A small class-conditioned image diffusion model, trained from scratch.
Model: 32-pixel images, norm rmsnorm, patch size [4, 4], layers 6, width 320.
Training: adamw at rate 0.0015, 11900 steps, batches of 128.
Data: trained on patchworks of several textures, 36250 training examples, 42.0 epochs.
Rows from block 3 of a small class-conditioned image diffusion model, named by matrix and row number. Rows with one number belong to one neuron. Each number is 128 + 24 x the weight over its row's rms, rounded and kept within 0 to 255. All counts start at 0. Numbers have three digits each.
After each neuron's rows are labels from the 100 images, of 14976 (inputs lightly noised), where the neuron reaches its largest size: "strongest on" is what is common among them. Only what is clearly more common there than usual is listed. The data: patchworks of several textures. In brackets: how many of the 100.
# gate: MLP gate (model.blocks.3.mlp.gate.weight, 848x320), inputs 0-159
# fc1: MLP up (model.blocks.3.mlp.fc1.weight, 848x320), inputs 0-159
# fc2: MLP down (model.blocks.3.mlp.fc2.weight, 320x848, transposed), outputs 0-159

gate.540:104124104111159138141171133145105116141151151120146153123133126107095134140164128148135109164121074144058123154149134125089144142141136135146077115101140086104111131138101115125144148138141107127138091111119117110132084074114172117164114157078103163067093169126132121131117153140143095096099152071096147117140106091123099140110115139156083121092153137131174117066142096112121122139122124130097151139155065153134107122131137146147128079081141144158123124111120106126135131125146111
fc1.540:148151098089150113141130136131145129131112141180122073152107116100081136134163126135114138139137144128115146159124130110060124130156129128154116133123147130154089147158049130094114133124173152127095114091143149141094166118161138144126131140101079159138092145158130144091110169129133142110106124137088140103173129135151175116119113091114134136117136150118141176120172158124145182120132123133140127108136083208140134119136129156158110169086142128140139079146101135127142148131116141
fc2.540:119111161155125169148113121141123185152150085138153152140119145132160134136103135127151150153139136125161110083133111145194115098116137137097140139155140134113153126131164105144112122108097104114158175164113132133145097137111124128123141114154153099165146152135102131152141102147060116144164144128149126111127131155130112112097123122133140121122116105099114109140102103135170126152118159103128147174137168069112130137137113082097149142151088097108164147147112123147099106148137117
strongest on: striped (57); centre pattern: striped (28)

gate.530:132084162080146121104130128113164142181171112157122108099130135150142119128079100125139163162132124118184105076101141154173138136113133102110140109120137142109094177164153111151106106161103127130113151103126153174122142111112108088156094086113110127188143109109122111101153147159117108165142161158112068107137128113182138149111102124099114108131117167117128165151123143150166077078136156132121103125185164143119136125092168165120098104144161107125114137151142127137118129104108168
fc1.530:108130159155117074127131114111134159142097103142162066099088147110101125180105123117136111146167117163170140130101103126147120135100119076132126101124166135137125154161113136176109130153141147143140125122124110124096138155111143129142113072163131114143116121159118121157115166145123129122110107158108056114184111152117134186168140107125093111169139148110131144142116152211134155119115215149127118146109176143153114108120161117119112150129109097126166139128159099162148147098129100
fc2.530:112146111131084130157071132133129187115111164117105114149155132116097138151152118147097136111147125142057107169145132111106137104118152136149100159122122135134172107103095153125148158112186155145153112149126104134127130105126144123093144164158153131110085122162135115139115100095069161100091103125156164141157134131093132113167158131128140146121169078112099051121131106126110154138158096132122160160106107095140122125160098083120162133114104150148136106123139144107147150141115109
strongest on: crosshatched (43)

gate.16:132140145135116098123146133153109102152146114117169093135137179117180102126136094064135162136123086112092141139160112082166145105124141165115086121113131108147156150125150145123159123149144080150125137099127148139119177128144139145133127105112089141104110131099096110172108121151141121131103106140161129116102165131121148188144111152120143134174130146127136127118109145141134182132107181138156130124117097120121089107134122120132147069119144143138116137131109143148121124105135114
fc1.16:130132177134143120116098139141096142108112145119115135119143087113086189096129122150124124140123142185109105152132146168146131166143110124176135098141163129119148166113118109141139130126107162107138095143118123167125100064157126131164150141096149118179172163188114114141129142120107109164113143144094133098145128141130100097145081119147113139098137152133116130113143120103110107068144112101142118165125129151115192161142139101128145169122133145132115166125164129127165129187109189
fc2.16:140109135131139143123148089120141065101107123146115106107145182123148093151097123137132167110073136106117141083111072095120165108111161125156126140150096113157101106129131111121136082156161133132107159097128115133142118140122121095129122116110096098119142110084151111095098119125177134124124142119178119113102113116164122155099162149124127161146165145105156126141125097112151141153131182116128138123166069135144098163117088143117113111136147145151089129087088127159107138109126107
strongest on: crosshatched (33)

gate.325:094143090171160138120102124145111111161162155119152140122126176171136130148186112132147120147098159110124145124106109147082088096151058153142098140120137132143156134117123166137106163120141103107121100115119119119129080125128161096088115080126141079158194093136171146127130119094122131116139129099142086123137160119105112108124129132117145093127112150129125134146123127109110116146125118116150123115163145113114110173144117160096140137148129121157135115133126124137182142172150140
fc1.325:129117162157140105097135142125160130115171119133143124133119107119076145078129094128137139128114124151135083140050067158122110126156092120100107179119126183117133153172183145141092170133100125111163161142116156173110124086168133165116153114136143130157157104126137146142146108100126115161079112134130098123118135155125145123120136104124150108143101134117140181138104131115135150106118151150120145107107159164152151124186164161111115130105129088122153099102124114089130130150101149
fc2.325:123157101103130129152116167154127255145092110137177096137144139127108165153110137112132110132131118125103138102168118133139119119141139117129170117140163108159155100082154141151133113139135137148111117127157110087148098134100108075180141111153135097129109130142138083102124143165026116122165106108125164099126111123143118155132135102139122134145120118100122098145175117183148126107143148181137089157129145115112180101125104121137178159136128099136163109126182138108133120113160126
strongest on: yellow (73)

gate.764:113142095134104099126149143142127151150095151144130136119115085094103134131133143106171134101127091097129129130172151138109133103154137136148084133151134131139073126139095103146150153095133061136127101125176117126150081115111135114151141182118143118109141143168096105138127124132110139131172117139118133146179131127100131143102127166159123171134182163121122119153120083136131120137124093128121124144096149128152141130111126162177126111075133151133118140088129133120156118131122082
fc1.764:163112178123118110180113136130133105145151130155153161125133127150141116122152124187112170130094169124091134140113123105145130154146069148134146112147136148112153133087152162105145116112103152089081137116120145114113175117136138179096105171139138174133117121145141124127148095103137116119127147133124175146138149144158162070118098118137161106131083145093115107113103103068134094116130168065148144075126097150097131117070139111098132151168143144141108115164138142114096092171131130
fc2.764:103131115139106109142087129168111013147112137140131148150095118092069132128082131112167144114118080127138149159138143110136146116140162147104141127153145150127107131127134103122128171116131076120126134105131132123109110106121111142156113136103172101105147123135116102174091134140230142118170111121143110169186149140155119138130145175133084139134174156134144155143126142117131111164130098147135148126111149129162122145144142139157141096146151169162111135083112118128153127137120113
strongest on: teal (71)

gate.189:131131104090134157093161187110100145106117109130127146143136121150122132161188107141142144140078142135112159171137145088102131118166126144105155134116122088128116200144139142170131153153148124116150140120160150153110150148133191140099188131152152151128164091086105133126164131165140106119120167138129119119116109081093120210129169134128124149071110152115090109127163141127148133124106158076103137131107137119153079161156135105102118135150112129126121109123148111130144190103115145
fc1.189:124165170127110131125086148145111120171147164104105116112174134135135135133121146108118125157120075149205119115117103150146117108132170120128118111133146137129143097142119136143154120120128141142129112134125127118138140112115157114139107115148104112125128120139093112155116110104121164178179114090090137099120174111173098082139173150111095146136100101112124161139129118150139094154146111120158116120146136142140123132152082150143131127101129128135140147171114144144083079123116157
fc2.189:129170116078138121148138187108079084125108122130129104133177087116149123155185180157139167128125147146142158145132141090108115130153133154099127125138167091142064184152144148147125115108127089151137159149109144138119152094099150087110166169143123139118144141129096131099151164139166142133155145089138136119116111130125119143130136118095107168106155111142130116135140139099119133170157126084102115133097144129117067128148114130152098133155123158138108137150119130141136174065118135
strongest on: rays (96); centre pattern: rays (60)

gate.296:121169124111119090136131159126098105153153126117158126127074153137086153109133093139158112095121094118122144141108156142119118096128109149132106140109153172093137128161158120134096113107138177125106121100130163102127137119095121120160123087089170096121145141134146109127158112149142155097158090099111128118088178170176183131141155169107122142128150155129131137118129107122153131155122158121075138127135124126162117120131094187148137050151101124115119136186134154150134143134144142
fc1.296:148115153125087160120131082156113131080115112134140129108150104171153132149127099122153147148111161131149110135152105100073123130118136135123115139164161110136126145108113127149170153114099139133121079158171154116172159114097157129095162135147135143074083152101133119142102137142115122162113172105153119145173101098126138107127132142140115119096153151110144125122106129127112135107142119115127115171122148123118089163137129170134097124107122150139161141116123106115135112123073143
fc2.296:114147114094109124145128143110143044153117128102163139132103183134153143150061109124144128135126102104133112130102120141122105140124141127128170131100092132121138127128147111123139126146167143132163105119126121086120146122118151121172159116075103099157141129152142111134142136139203125134162098097108112089134101126134134157141135134162146155137154116163147159121137102107092095121118156152139153121097098121141158098116120162103143141124158117114104116158112173164132078124139108
strongest on: teal (80); purple (78)

gate.74:095160125140160164132152126111120155133112136154131105121117159079138109172109134115112124169125114151092159123160147154116120145138120092117103126140119114168130145152119114139125131133154184148120141115124135133123124156155143152113101209096116141167140142134160148114147145130115103087129143110117146116090138104110152147102138157122127156132091142098126153083155078158046126150130155116146142133115087078132128157089131107123142111165144144146119110123155150132133167157150132
fc1.74:135139161097087162061135146138165139193120136142162118131130116054120112161173139137116097098136129127121131138142093084121100112131100132121115103107102134122107122178147150159130121120131150134153145131133168149111171135120110090126115134139149089114169129116122122158133129138155106102126125173127074136152140145106129160123146138083111129087109125130122128114104105137143119103141152102160162138110156102138105102129151095125168130149124114160095154175110119117078149114119125
fc2.74:181145111124117125179141095133120094131061088104144126146115133179138117124140167151147165101135154123135106115156128077122135149136104140162166172166134090166136176129152134152169108146132120137150109124110128128122154105155132168120119101140115168134148132109090118095102175178183109118132138100148127103121111150112116126169132112129129180095164154117112116179151138110115143137150157128119101111119157151137130152164113140096109137144080132092143125108141097132164191111130122
strongest on: rays (89); centre pattern: rays (40)

gate.310:123074119111089110094151161139160127130135041121135162108173151147083111131099125084084129118095101099134148155106120122091126139134143109170151128145141137181161143102144168154150109124118138158146136136088108111120108098151139150096094137135151111160087095142133142150180149143130165132182134144117113154131144082134130118107095121126113110134136120194138158199119093162188124100116119145125134125178099115167097168074134139153120124163150124120138121105075132135130126149125103
fc1.310:128119117084116140112153131135169154089125110105155125081161153139114106154127092108093082141094165112110138118125077137112110098138108147135125106164117151121079116101103172133132167133098120135125091145117154143088113117102110168091110124132135105141121102106108100121171106159113134109145144127176126131120138077162161120116077106141132108086111125145122141150099115135126092114136083137076134123191136134176079147113146180187123088134155140114154166125122134117140152157117142
fc2.310:120149147124168132187130101083143147151097161134091091161084141103148162095150151126145106147114164148118155116150107148166118116130099127105103129104078129100088106137125124124125137113134081095158103093124174146125137137096137115128132105112128106132177139139107142112129081125092077140090140073148100105162164164112137138132169121132135117123126134120101093111113191132086130163127131095117107116117161140083139098162133152135158123085125148098116162147136142115161088144133151
strongest on: green (92); purple (84)

gate.242:137123113113157131116118153152135128116149090159135113115119130098158146106135153107132147127132101140116107120089104120138122117150141104119114097136116100104130135142105141201118169138136081129086085083137095106155116167110129100097127128153150126128100081126123152106145104125121136143094155158106085129129149131199160113148147153140144114150106114143123163129111121150116119124143139151140128070082104128140120129129160134108137144107113152128155122189158128111091132097106119
fc1.242:137130118103137117133117131167112130137105092118137120111132122099182151128105123168170119172091088108127118117099089102101146094126138143111110092109138093165141132083116093139170134143126153142101081128137130110121125147108081129134163124100142118113053102167180121090110128124114156116161152099147102186101096150128135105119134104137169080097138118135135148123115115110101111131150120108075186097149113081160121117133176141174142125115097127171181145117151111114126154131102113
fc2.242:111106109165111117127131116135128112179166200114171174128141116089094153155114125102129149099097138116151134133109135107116126144080124123128121129118134147151151159135163124115164132171131163124112125195168128138129082137173113148109111130109121114112132140116107099107072143167144167112117124111158133161123146170126132137128138104162128116142079125132128128134129092120136157153093105118130153150136147121157116125129139136069156140161123140146159134106176122149126120119132163
strongest on: yellow (89); crosshatched (42)

gate.55:129117160116147165133080152144115107124146111154106181158123130119129098113132134151143117128173139116178113118152151135109156112119108122124123102178137113111100116139164163136139145084113110159097150130105143095149130092118085121159088152175115119157148147169134118129143156091144104169138128104122103132172153100155099124113155132146119128104098146148144177108101148083101104119134123113123077078131125173117104117152126127178102141157168087135156152131109126124123153141127128
fc1.55:137125139122164148084091134167100143096153092144139169169111126127156116127141105142136103145117160121175116135135121154119156141128108134145153121194144113076082106142149127134121102096113122145139140119066098105157108135131124121139131131128109107168185154115149132128114134128132089124117132122151140140149136098182091115101139109163157109122110144133141149123084140104108105104139129140119094091164104147123144122163092125158107154151162097137115132115105091129145144137102120
fc2.55:124149102141129094152138110098134245109108148122137094118153126135120139105124124101132148100124098130074156157148115113122088140135160122121143161084113138161149129146101132142106110123124139113125086137161131131088133146173145095084173144097159112095084131097152156140150113148000150103146140138142126150112131159126145108140128136113125134150114108111108090137130116143151147147144105128131150184146124094151125122129120124084166155115122190124112119129141128113123072099156121
strongest on: striped (27)

gate.227:104103115116133134125104132179139136146082111140101104154146159108117132115119102044126120152115090121115145133121149106124106123150104127109140097137121125133108162130109116112149122157162189100122121082128144117115183118128113146128107159127112120130147146145143122187129086119106147136128102101108142104192134204162139191123129154117109155160115165125112148134163130154120096142179155127137168134103114116128106126151135112141122118154125176148136073092133138124123159157100148
fc1.227:133124147108157144127073104136114099118167154105132119113126124144181114130143111140128139153118160149074130106115118146098131159122096062111129133114139167163166120116115116078116125138131121098121132117077173123150131140151169152167138120169107108129113110113145172090116136143165099119145120113136099102105138132190148147124108095105149092144112119104143134116082103172124094097138106089119142114155137114139128126112139126079148119152133076127138156171143150126076104124176168
fc2.227:139145112099090122143104119157156077133114147186123147150135160138104105107124145071108101128114121129118137161118159089136107085152136153103106083183168154136103183099139099097147158138146153143092136106101118139149194107132113155104088129153147145120136179108154138188126126128138143145123089124129169124185132177172140168143158151091091146144115124135113137121122113119117106130141108098128174116117100123093089131129156059163124127176142147165127124109139116120124144143108152
strongest on: teal (79); red (75)

gate.654:116161072159140131107151139144098132139124085149153133102128131158160081107130126137107131090133120151110126117150108157157132126111095109100130116152097131120133115168180125155153122098109118151127125117105129122145101175134171127127141128116067119089154093137135190139101114146124144111157156128139153118118148129098141163133133135155188112126107129142140129163161148187106144124129168159128081134104139118115129136095117103142157140135092157141126113129144143136134148136115106
fc1.654:128129125147135150132091098155137114116140174117114112126107155091059131143166142126122118123083137110150127140132146112111126151148150103157147144102117097123168145087113139128177126160141139088105101140128133105131151136096126120137104103152160137162120109182148107117096131139140168155127127139077149105161129122157136132140125124117042165174115102161150101092137134129098135133141092094131108130168142131161124136123149137107122142108155136134102134117106141157116108123143173
fc2.654:113165089103130138128170139117113088122129119140149160128138142161145083123157107155100108113116119122142129152134116134150143098145111128073119126152068146122127107133153125138157118117143115147109138160110119143118104150155143167129159077117069098088138136135158166112094111112153156107164151122116160094114133126091169160134136117125167161104100107137145124095137133128132142111146168142121098136103159117113099117131116133111149156139080176163116110156143167118140131142103131
strongest on: green (77)

gate.419:141114150126139112127125139146176120096106098169081113129159114113106145128137122123138147145141124118166115108188097148128149125151141152148116145118138145098121104125130132143086111130147110115113142156175132125132128121172140114119131106129076155129129140131105126165126108182144115148119138120115137104113164119135129082106124139144172129120102147147139121080126084113135134163154146115130126124171132140141106176153114127137174119123083125128128161173099151179147081139104102
fc1.419:132133101137091148109145123155085121141108122115142120133108161151170084129113173078124144124100115141132134129136170117140086142088128074113130122104132125165168140125115070146126161132072134156113138101138155139112161150122130127122148146144141126137147134152136126120151147102123118091145160106066137131170097135114136191177155156147079160142139135123135152134150146200096120157117148163143126138119135132102094127089120123160126154125128117101166116116155140135134150151171108
fc2.419:105143125124135109150120127118128000112094136189098109115163115113112161110140132149118142125142132100129101131144104136084112136119116149139106150134118144108104116135136139116095119126103125105101133122128117150143127099156131141155115123124112135128096141142102094148133142157255118141122133148124172121089150119126101089142102086120148126099116127119154107105126095083115141126138122093143118100166116133167139154159139118100138106082128113162118146180131150161104123129101140
strongest on: white (86); striped (40); spiral (32)

gate.665:118162134120111155080122074133120111101065131105129169133079118124115143133114131171139132121110122125157146144111144154111126124106113082101096075091137146116196143104127107167132105149067142098150128135118102124119096122138126122134170156104151140139125118128113179062130123149144141139112109103113158131137184124136138101128110098147067128087127120174131138124122139150113103141149153161114116140137177125175144128141122142104154225166142138135144140151101154136114165122135136
fc1.665:108107137116109100111152141179154111129149118133141091143100138093124119109081154118164103138141121138123086107161090111137122145110142157142141125136131119105101125154146173136157147154156138110085116133136123106116177064102096097069092109143074152153116114083141146081066137098119167092163154141110115111130084170118114159124138093147160157127173176136133113155120085099150181130134130114118130106159162153117129120131150129111109117111103085144155142119166073098161105102095088
fc2.665:145145143167103104134126113126063093162109129123139149149148112137118133135116132114138073107139138110106114111105159146094104125159088131117157162131124124119122108121114117116143154118103096107157137167146117135147108168141169158110095132130177100107121136156119131165175127159169085084135104108112120118110123111090140138185113152126116115112115084125144138120097130152132119121097111143161117121106131131115146089163155156165139119118133106121147105118107137136109112165153158
strongest on: yellow (93); crosshatched (27)

gate.459:155070115133124102129134099124111137106132139120119150121142098161154148126157104072166121164119137125112104129067154114162103126158137135111164140123138149129131126160121106080097136085098077175178130125115146164142078097106141135108135141119127107124128107118133104117112097115118105169159086105141151136130116182110097109105163149095131139109079141105129158094151133142137132116110128150120141085115150151130131104156125118160133115099132127097145135125140097123105123126116130
fc1.459:160086102132123137111143110106143103115130103154177139146098141112108095151121072128128167133160141140130078148082095113131153128070119122127136148112118139068117158120117134124099124144117120121145143157094134125150121100129134174126121134120147140135128121111134143136121138107122088104094134168114085146136144115091134123153156138126148130148134126108114133177118110114112138134113154182167129104129127105168191114184162133147151110146100121126127112116154135094111097141175159
fc2.459:131102105110155137103151092109147214118109102134132134153136124091126122124123142139135147153085117115126140117124099101137179134109149115156092118100129187083122088105124103157135109196114152118135135157143106142145153111095121100130119104162085162122137125100187152160112137095055105106099160158137107087145163113119113097109155114108131144124062137110083105126091107122096149156196140140109119092155086118150178125113140133145139124136100118073119068117138153142136120144124130
strongest on: white (74)

gate.181:126122081156095117107142107116132136146091106108099143120114146144130108148113147104126127085106093138125135125143150107143132174131152069152134172086165104142146155165130093133128116136102128128140097128119126146122122127142172124119164092131089111120143138128075126133102141141133130135120124135121073083194144122111168194131159151101090154107129116133127113141167128227145076156160112110099097155134132131139078132158131095158149125112149131130148093110169131152164159120170169
fc1.181:159120110174106145116124119136123125102129108104123112113098119105122095141161126133155093122121148120135111158135135116149112140152097123152143062114143117114124131144164112130130143129134074147090140117193126116079086132131133119132138128128120098106120123141122135131123115171102134184126078111104115135140115110114142118130152161147140132157067112160141141115177151129117131131127098149172113146101151137121099108130141131151061058139124108086128133146129163107150166179114130
fc2.181:100150160120154146131146124099143105128103152130128123129135120154150162131133108092143161143122134140105123088133127134097158129110158127104123137115101115135179116100160153131097111133126123125148076123085108121162121119139147134122116144104107124139129133094152091139158122119210145126152155143133152125075106109123120151142100101120130120110139134126132120116119093173137181109116138094153133114149133072154127151133101113148127081080097129112133116170151119178124087115143115
strongest on: white (72); black (70)

gate.76:147121115115089146115131070152106110138075131104123157149093145147121110090127111079152130083105134108172154125170133112150130140147101106132109114144119088163174157138100141149134111126103117139162177129104091126122133149083143176083133129117091099141140131145127142116106136175122151122095126118058154125122130147167113116121118121151102119151075121131176162110140145158123146154146104126160138124098131094093158136127112142156152138179131101113130089173157135130132156123147098
fc1.76:108149138140125164147085186147107098138162134137084127135138112121125129135106141157126159151151120133087150113113098128124080163112117107143164091107143138114101150179152144128132163110111163135087102126130149140128121117123110130127121111097127136107122080152117127120107120065141135152144114098092099107126138126090112184115098104102117148133148144107170142157179117126126100127124128111123116143129140159143102136124148094125132083108096153140144151121158143147141134136150139
fc2.76:164125115100109170108147137121141140100113160149094171163099115124095131073145095091120171126144139122119139123173107108175102126114099137133122098144112099158172165128100160122111110101141103149117110148118074131124115119132129109116148181126127107139136125134142127113114101136105137127112134101068181112111107164141103110106105108137108146131140129142144151089130138108117147120172078129130127146109144108105139190130098104153123129179103119112135160176134128133134134095161089
strongest on: white (81)

gate.387:080128128133097117123158088096126125128120157123118142160077128141151103098120141125138111165118135152129100064110116118119122116161152098163164149138089144098104149106160087154162143141109092128128132110112136107134142160146124119124099142143105114138097144145081115110077144128144116183150173146106133124168110087102170136170119086105112121173115139128105127154161133168106108149125144104137146133110099100119093142118116139127144133126157083103170159122107098125087126130160133
fc1.387:095106146129116101146149119150171153101124122153132115108161097168132121161138065146152065116158180169140081128157145120083148135133122133143108150176154195135128145132112111173158164112105105149132087138160160096123112119106139111106169184143110105117081107090124154169094115128123116150097142108139104094146093115129128131123105118143135130089131173151126147134155161136095127096117133094112139136146149089163088138124095154119120155143116149140169154095160108097090151141083114
fc2.387:123118086121182128111114160126083138164138079111145085083133099096121144126129117114111144092101136108117153155117106149112130120088138141113106159142181131093148110171113143102083141102157112127117125101101126121101135137110137139102134099131162164132189153146116154138128142104128135105156091141122185150084135166126110120112128128122081142101147169112122156116107145110147163125109117184136137136140149144145123135157155134120137129104141131101077140152114125123142148113167167
strongest on: green (92); purple (91)

gate.272:118179119113114104108128111162111124132101142114148116136105156095152120145102146070180122115081119122147121122154128138077147152153095124172137152102141127125146163130103171135159112157132136095098136121114081091125144085131114145090086107123118110123136078149130144165081197145124136149121110171077157131151111111187138125159125126103136140154101136127133110144135194179120155134111108148115107103147100105117174095133120148115106144100128120136117135126174094141115136111122089
fc1.272:105096141113154178115124160116159099121174157148103126126152097113117170128133118119104128167168136108106150160097126111117066119086097128142123117093158125141082163153108126118102142109091157134098142098137120176112140115148144121183138151101183147093129143120092163153118146117139099160140096138105140126138142114109121123090111146082143125108142116094138121159156128108129118115118160137122130126110117132125149158121115075158144083124133150141119133139118130128128155118105127
fc2.272:176145109108102115117123116135177081121083144118106137158113150110169151128090142124172134157099100106162167116186138140125151097126085152142111100134131145106160187129089156138147119124138139066096143140130110116104120072137098144144128165085126126150159128132142163125100168141186117157104121154106155143138132139181136106109109110127127121107126132114158119124103150160155134135158077165128132122149131114126148124139103102152148158129108137142110157137139112163112157102117083
strongest on: blue (87); yellow (73)

gate.566:129118145132119137116145151142204141161101139142111091132128145120122130152152165123087188128164140124136100133132165102140132079134139134074124142107103151145124144158130157106114141137175166131140099083154120147086138085133130144164140140165095143122118118086138145131090129112124103173125103117109157126099156131190124127154159141156140093145129134113138109170115155152168128141121136140161116116109150123135152112119114126130129098121097169112106142134126097127139098177106125
fc1.566:135106175110104106137130134137094102086150125125144162164132119093106169132112106100183089113108126110084148124119138124160152169113089068178113112142124117158144136129122097134134159108086125125137160173133132161196124168090157137100121113135151080107143120148133164149142131113136111084149148190125069121154123095099150150138121150125104144157103153155149163097159140169093124149126140128147119102128125124104127121135123121126127139136170105089149120141115148117105140093127147
fc2.566:096148155113100160110110122111151068150110170151117117114135121147121131171123138132144134160099150122111108124129160096139140087126116126111127101097122130148148156139134167087105141116181148121111114106126127125150103132111095138137115136162086076182137136099147143127106130120220119182124119117079159108127121141184107151125120154131126124117119106097128101085125118147150112141108145130133097114117155106168129147090119111121106107155080126114114096111138105145166121170133165
strongest on: blue (86); yellow (82)

gate.614:121071130148132102135138213129116127108131109116103134119141078114129137112109127115144151120134066126104148101110119144116156157156192154120140161115137159115107138155096176146114147069102127140118165150145121154118150147094147159145078094141128111128122103173105135172142151093154120115137102129120138102127110137065104171147095134136124157140090116114112108124132139152085135132108110125095164113145124137154123131190157144130149128167097136155110149166131119133102120144101090
fc1.614:133149128105160135128105140123132128098122129152159153092159077109117101104119137148171101146126107123141143108149130093115106090114155210101112104139132156142083102129099137098112165118131146177092131162172145152128147132125092110158135159152132116107116132114147092131132138114118146128147114095147147145117087117133151107094083136117161145075113085136131125100094125051138127158153064128127137119122084124140127107115104152180113145096123132157099178115113123117128126082122110
fc2.614:104136131151129149116145163118132241129067155097127176141102105135161158166130142133107122119133152118142170149092120171124112164156102116149141133118120152097115128151110132121142145116112122112133100136085155128141154134120145148104147132108133144135144131108125146129168115081054109099119116143090127112119104107137146129147111148112143098140079111137111134133110135160124131148133133136112138093128118140104100102150099116122144140134096165157124113126165112106131144148126101
strongest on: crosshatched (48)

gate.28:111122105119119134121102143140137095132144133095103105131107177133113161133133147077112160111134141127131166128094128161123168157162108047138139136131136084128151142138172170138134091091155122095152140119081112098145121143080154117119094125124137134139160128145104163088128124143155126156118142154114092107151187127156105184147146144122083137218093115118117136189139132225134154122111116129131145132108187132139100133176156120116126133134118156109119119129120151152102115116155129
fc1.28:128128169103165132119143123118114139130114115136113128102098163143139135134148134152111155117204130158116145118145102129114119149139163124096070157100106103102128080162099133095151148124140110166131127088137143179130168103144091156098206150169128160145100114176135178147140123147134119122146111149115082173110120105133099127088115141107141118135168153151115148108117167136093095100133146146153118103172096142158142162129100158152137139083133121136128140100124081135121117099137101
fc2.28:126126118178093087098107147140116106109149099130161171132089158147122133173152152152121116129090112151134109133120131126152115112101130145161084140125183105133105081088139136162103130136135101124125125125110132102156111133107157108129130119130144133159114157115120097125156085134136098085105116100137101152122104110153095098174116123131157141188077125116129147137130138132157082170101131129135110100132101106180114188136134126114105124111113118150110094147166169123149152072111147
strongest on: blue (80); labyrinth (33)

gate.659:130137181114186167178166171153113107147116162158084127102155122059171144134125133183119106120128115087118130132165167129158122112105125163122125102146129116145118111103127130111155138143165151110087124136141136120099131175142144149078134104161131131092122159146144104149129154134150133140157155111139178112091134093096092107143090140107130159084124109167159142115122143070119101118116104105119105131089112138152132176092132117150134140139118137177122155104107146184157132138097130
fc1.659:167109115157149089064122126167122133129098120142156156169091137142071151152134068116151126086111113151142131116112119142150126125094108116160158104144136108095113113135150121138167120137103076131105140122078095148150137130113125118166122129137141114119141171107092111080148114127121135102152137097157127131128123128144121143154142127146171080159111115126138160124140141131156138171085108103122103099129091131139105132100139126149154127086110101160106120152175131135110145155121102
fc2.659:085153139097122170200159135135126048124130158114082120102164130118178119091131164151103129159144143109116147150147161110104137121159137137112114134096118130158135136137100148123101143120138174147140130102178149143112116136130124128077136125130144160137109088137166147157099134138208130147133106132097151146133121128124130113104106153116111169093142122144125095103140121116101119102157147142118152159135152122120165140167108127114104123166148163092131144102099133146150095095135144
strongest on: striped (33)

gate.624:152131153134154130124150131173124139107109099111098130150139157138108096123134142107128126101149106123140157141074138179107142148138109118133159129168176085080131103081106118124135061137121125089129152112108118143105122168174141144135121120084135161112143098107138117132136116170127163094163149139134048115146143152089121113093137101149106123176123136118103121176144160161111141079102128136101164165119158134068120157213146113139116146121122103098139155163138119123102140123114104
fc1.624:126128118144111122129124118115136111161108130160108115131162106128135151136151104104090161108073158134115183104152176094129135126155162110140169174145109131165128145152149118083119130135112134146137144181159130147146112105153145100112187140173111114105136128141090172132136099102145100139128079144157147103136176139120143149139132173132128120113118138149147115118115129177122102151129108146159145124106102139152138142149122121130109157138126146116155121123105168150161106130144127
fc2.624:119108115162140119121154114157129124146152085107113137148138124107102101111145113123115119082108139124139166123106164164102131103133094144113135152155167096106122130063117111121156107153101122130117134139164117121097118167181129098104128149111138152094118120145116118132121124142121163097146131100173079124137132159085158118112132085136133097124128129136128126161132123155118123100131115151105204164104118163072121167210134113130137141132112129159135144128138134140099117089079104
strongest on: yellow (74); crosshatched (55)

gate.171:096157143132118125181126122072136124170095120139135163085145089133154129123133155094108117165120160136134150130165112166136136161092100156140141120116125103138140105108126134163149166116095124113103141088114130133137073144120095143103155126145133129130116151096117125175109113147130155125141087112085130162128125152147118153144135129143161151106151170139121109122139127125127125148173148113118120173167140083088121122142132116126057159168111093128120151117122169172116102097120118
fc1.171:104130139132132107142147186103135100133109143170128129150143089113120133169153090088106109114140164128141136105164200131121117121088115125105171160100155121154132120164109143120128171106108108128139133130138121145127129121142103147134100140126143142105162175158107159181103135109141107079118126148102143089132110065096145147096135160162147146096172167150133131141139118136138121145132118148111079162125149115125118132146080111161063147124152130118109119141096126173115094064130117
fc2.171:153116108144088091076146104120132200159197131114129116109153144151105154121142130139178155106130094082123101163125101116137107137150155140133122095144125175143131112131153082128121139167153131167114125188112129131140150100147173126137120129112127135115128095092154121091127139146055169158072163102173097137121144150147103147164121099120095110153040117106131155137137130138096133145113147088124167097146090173132146113088147131141167117144102136110138126123148111126144142155140162
strongest on: yellow (94); blue (74)